config.toml
n_mels = 64
spec_augment = true
output_stride = 4
arch = "jasper"
init = "xavier_uniform"
optimizer = "soap"
max_precond_dim = 1024
one_sided = false
epochs = 31.2
final_lr_fraction = 0
adamw_weight_decay_other_params = 0.01
Rows from block 8 of a small audio frame classifier, named by matrix and row number. Rows with one number belong to one channel. Each number is 128 + 24 x the weight over its row's rms, rounded and kept within 0 to 255. All counts start at 0. After the name is the row's rms in percent of the matrix's.
After each channel's rows are labels from the 100 clips, of 14976, where the channel reaches its highest value: "peak on" is the class under the peak; "top examples" is what is common among them. Only what is clearly more common there than usual is listed. The data: Morse code for random letters and digits, with fading, noise and interfering tones.
# convs0: first width-11 conv (model.blocks.8.convs.0.weight, 192x192x11, each kernel summed), inputs 128-191
# convs1: second width-11 conv (model.blocks.8.convs.1.weight, 192x192x11, transposed, each kernel summed), outputs 128-191

convs0.55 093 [130 152 131 140 117 120 164 128 155 168 104 106 100 143 121 162  91  93 168 189 112 120 148 108 122 146 121 122 152 121 104 141 100 132 122 137 153 116  80 121 129 135 143 134 118 102  95 129 102 139  98 139 138 125 131 114 136 180 103 129 132 157 159 108]
convs1.55 100 [104 138 110 133 200 161 123 114 160  90 150 112 122 157 153 116 131 125 119  82 138 134 140 127 131 144 121 145 113 116 139 110 101 136 108 114 172 154 133  70  63 138 103 110 131 116 139 104 105 121 153 105 143 117 126 135 146 155 153 150 118 162 140 122]
peak on: the character "3"
top examples: reverberation; the character "3"

convs0.65 098 [ 83 109 137 115 154 111 100  91 154 122 160 155 138 143 121 114 109 135 113 171 156 116  84 155 107 129 114 161 124 117 152 170 144  99 126 102 143 153 163 117 114 131 152 134 100  85  84 131 138 143 144  83 138 158 112 124 101 151 127 178 137 129 135 121]
convs1.65 094 [130 175 130 104 126 102 133 131 135 150 178 132 145 141 173 111 120 110  90  83 110 131 126 128 141 126 128 122  94  97 126 129 140 106 112 108 100 126 104 153 131 156 116 125  88 108 164  98 138  87 159 189 129 119 128  74 136 120 171 133 135 124 153 120]
peak on: gap
top examples: reverberation; speed: slow

convs0.115 104 [ 98 129 128 116 116 149 164 112 105 151 139 146 102 110 136 132 101 100 156 121 161 166 169 127 117 115  89  91 140 170 126 123  99 106 141 117 165 146 151 129 122 163 156 101 131  87 112 113 122 106 120 155  75 128 140 137 138 165  93 146 123 121 140 158]
convs1.115 089 [140 138 112 148 155 120 122 120 138 107 142 109 149 102 150 158 141 136 130 138 122 139 102 134 108 167 167 146 119 103 142  95 113 135 130 138 123 148 151 142 129 144 115 155 135 139 120 129 156 182 117 149  97 173 194 155 117 121 118 131 162 120  97 124]
peak on: the character "3"; the character "v"
top examples: speed: fast; reverberation; the character "v"; the character "3"

convs0.100 099 [104 110  93  87 135 123 122  95 141 111 141 115 126 119 127 145 150 120  79 129 106 161 128 109 132 119 120 154 111 128 100 124 114  75 154 116 124 159 125 116 119 148 102 192 149 116  90 145 180 133 109 152 108 158 150 128 133 133 149 141 136 110 136 146]
convs1.100 094 [131 145 139 194 156 122 110 139 111 144 127 119 152 132 173  56  96 109 114 118 140 104 131 108 112 103 137 113 154 110 119 161 146 121 131 143 138 144 130 108 151 112 161 113 155 102 161 147 143 121 101 157 109  86 143 104 132 136  90 138 127  88  96 148]
peak on: the character "y"
top examples: speed: fast; reverberation; the character "y"

convs0.36 095 [131 143  97 144 100  85 149 152 133 127 137 149 110 111 144  91 113 140 109  92 112 121 119 167 148 117 108 103 128 126 129 140 131 148 117 103 113 119  97 152 101 123 113 123 171 137 124 138 137 166 111 126 116 114  99 157 122 109 138 115 113 124 114 125]
convs1.36 100 [146 142  77 170 135 160 123 118 147 139 165 159 132 135 118 159 126 106 118  94 127 162 171 169 116 116 144 127 114 141 141 143 135 134 131 115 136 153 103 125 114 133 163 140 144  94  89 146 157 111 165 126 113 154  97 148 158 141 110 113 137 136  90 124]
peak on: the character "b"
top examples: speed: fast; reverberation; the character "b"

convs0.145 098 [165 145 135 112 148 105  81  88 101 130 124 104  81 105 153 141 148  92 115 173 124 119 134 125 107 131 137 124 124 137 140 127 135 155 130 115 167 166 127 134 123 139 104 149 112 129 130  92 115 112 163 131 127 164 150 134  97  87 157  79 148 113 151  86]
convs1.145 091 [151 108 136 115 115 133 126  97 123 126 115 121 139 133 130 145 115 119 183 140 134 105 125 117 146 130 111 115  96 130 131 124 102 137 111 142 102 181 190 122 127 119 149 105 171 153 128 178 146 128 185 138 112 112 113 133 111 149 139 133 137 169 157 138]
peak on: the character "5"
top examples: speed: fast; reverberation; the character "5"

convs0.45 093 [ 68 119 119 129 109 104 126 120 107 138 107 141 122 149 146 145 106 163 125 126 139  96 113 110 124 173 121 106 144 168 160  87 134 156  86 137 133 101 120 141 113 155 119 148 100 140 103 162 139  92 121 121 112 170 142 131  73 152 124 121 113 124 130 141]
convs1.45 098 [120 127 132 129 125 153 135 121 175 113 158 128 153 112 139 157 102 100 153 158 132 155  73 172 142 100 136 140 140 118 166 135 121 148 121 140 162 120 159 123  97 117 105 141 114  97 142 149 112 158 167  93 127 142 124 100 105 151 139 114 108 118 117  99]
peak on: the character "5"; the character "4"
top examples: speed: medium; the character "5"; the character "4"

convs0.161 108 [139 146 100 128 149 124 131 117  98 115 157 142 108 136 137 172 134 150 134 136 116  95  87 144 131 138 147  92 134 159 148 126 150 147 145 137 122 112 121 100 133 151  90 126 150 118 148 135 112  96 116 142  88 156 111  95  79 152 138 106 124 154 142 114]
convs1.161 101 [ 87  97 132 141 161 127 103 138 119 126 131 150 149 116 111  96  88  85 155 163 104 121 142  90  71 138 132 141  95 165 124 170 106 141 141 137 136 113 143 165 130 158 152  94 127 119 116 158 110 127 130 175 114 108 146 124 171 127 121 148 124 111 129 136]
peak on: the character "c"
top examples: speed: fast; reverberation; the character "c"

convs0.101 102 [143  95 138  97 109 205 134 129 152 155 112 124  87  99 113 159 126 157 127 123 127 112 109 137 135 103  95 151 139 148 130  95 178 113 122 110 114 182 150 138 124 123 115 114 155 122  94 118 191  93 138 145  87 102 126 128 122  91 125  89 145 106 115 132]
convs1.101 115 [136  92 145 133 149 105 122 129 101  70 121 153 171 125 173 117 131 124 110 106 131 136 121 143 101 115  92 147 170 122 132 108  98 102 166 144 120 138 101  81 101 106 116 107 107 113 128 130 129 136 135 121  95 100 121 132 118  81 136  93 114 135 117  93]
peak on: gap
top examples: speed: medium; reverberation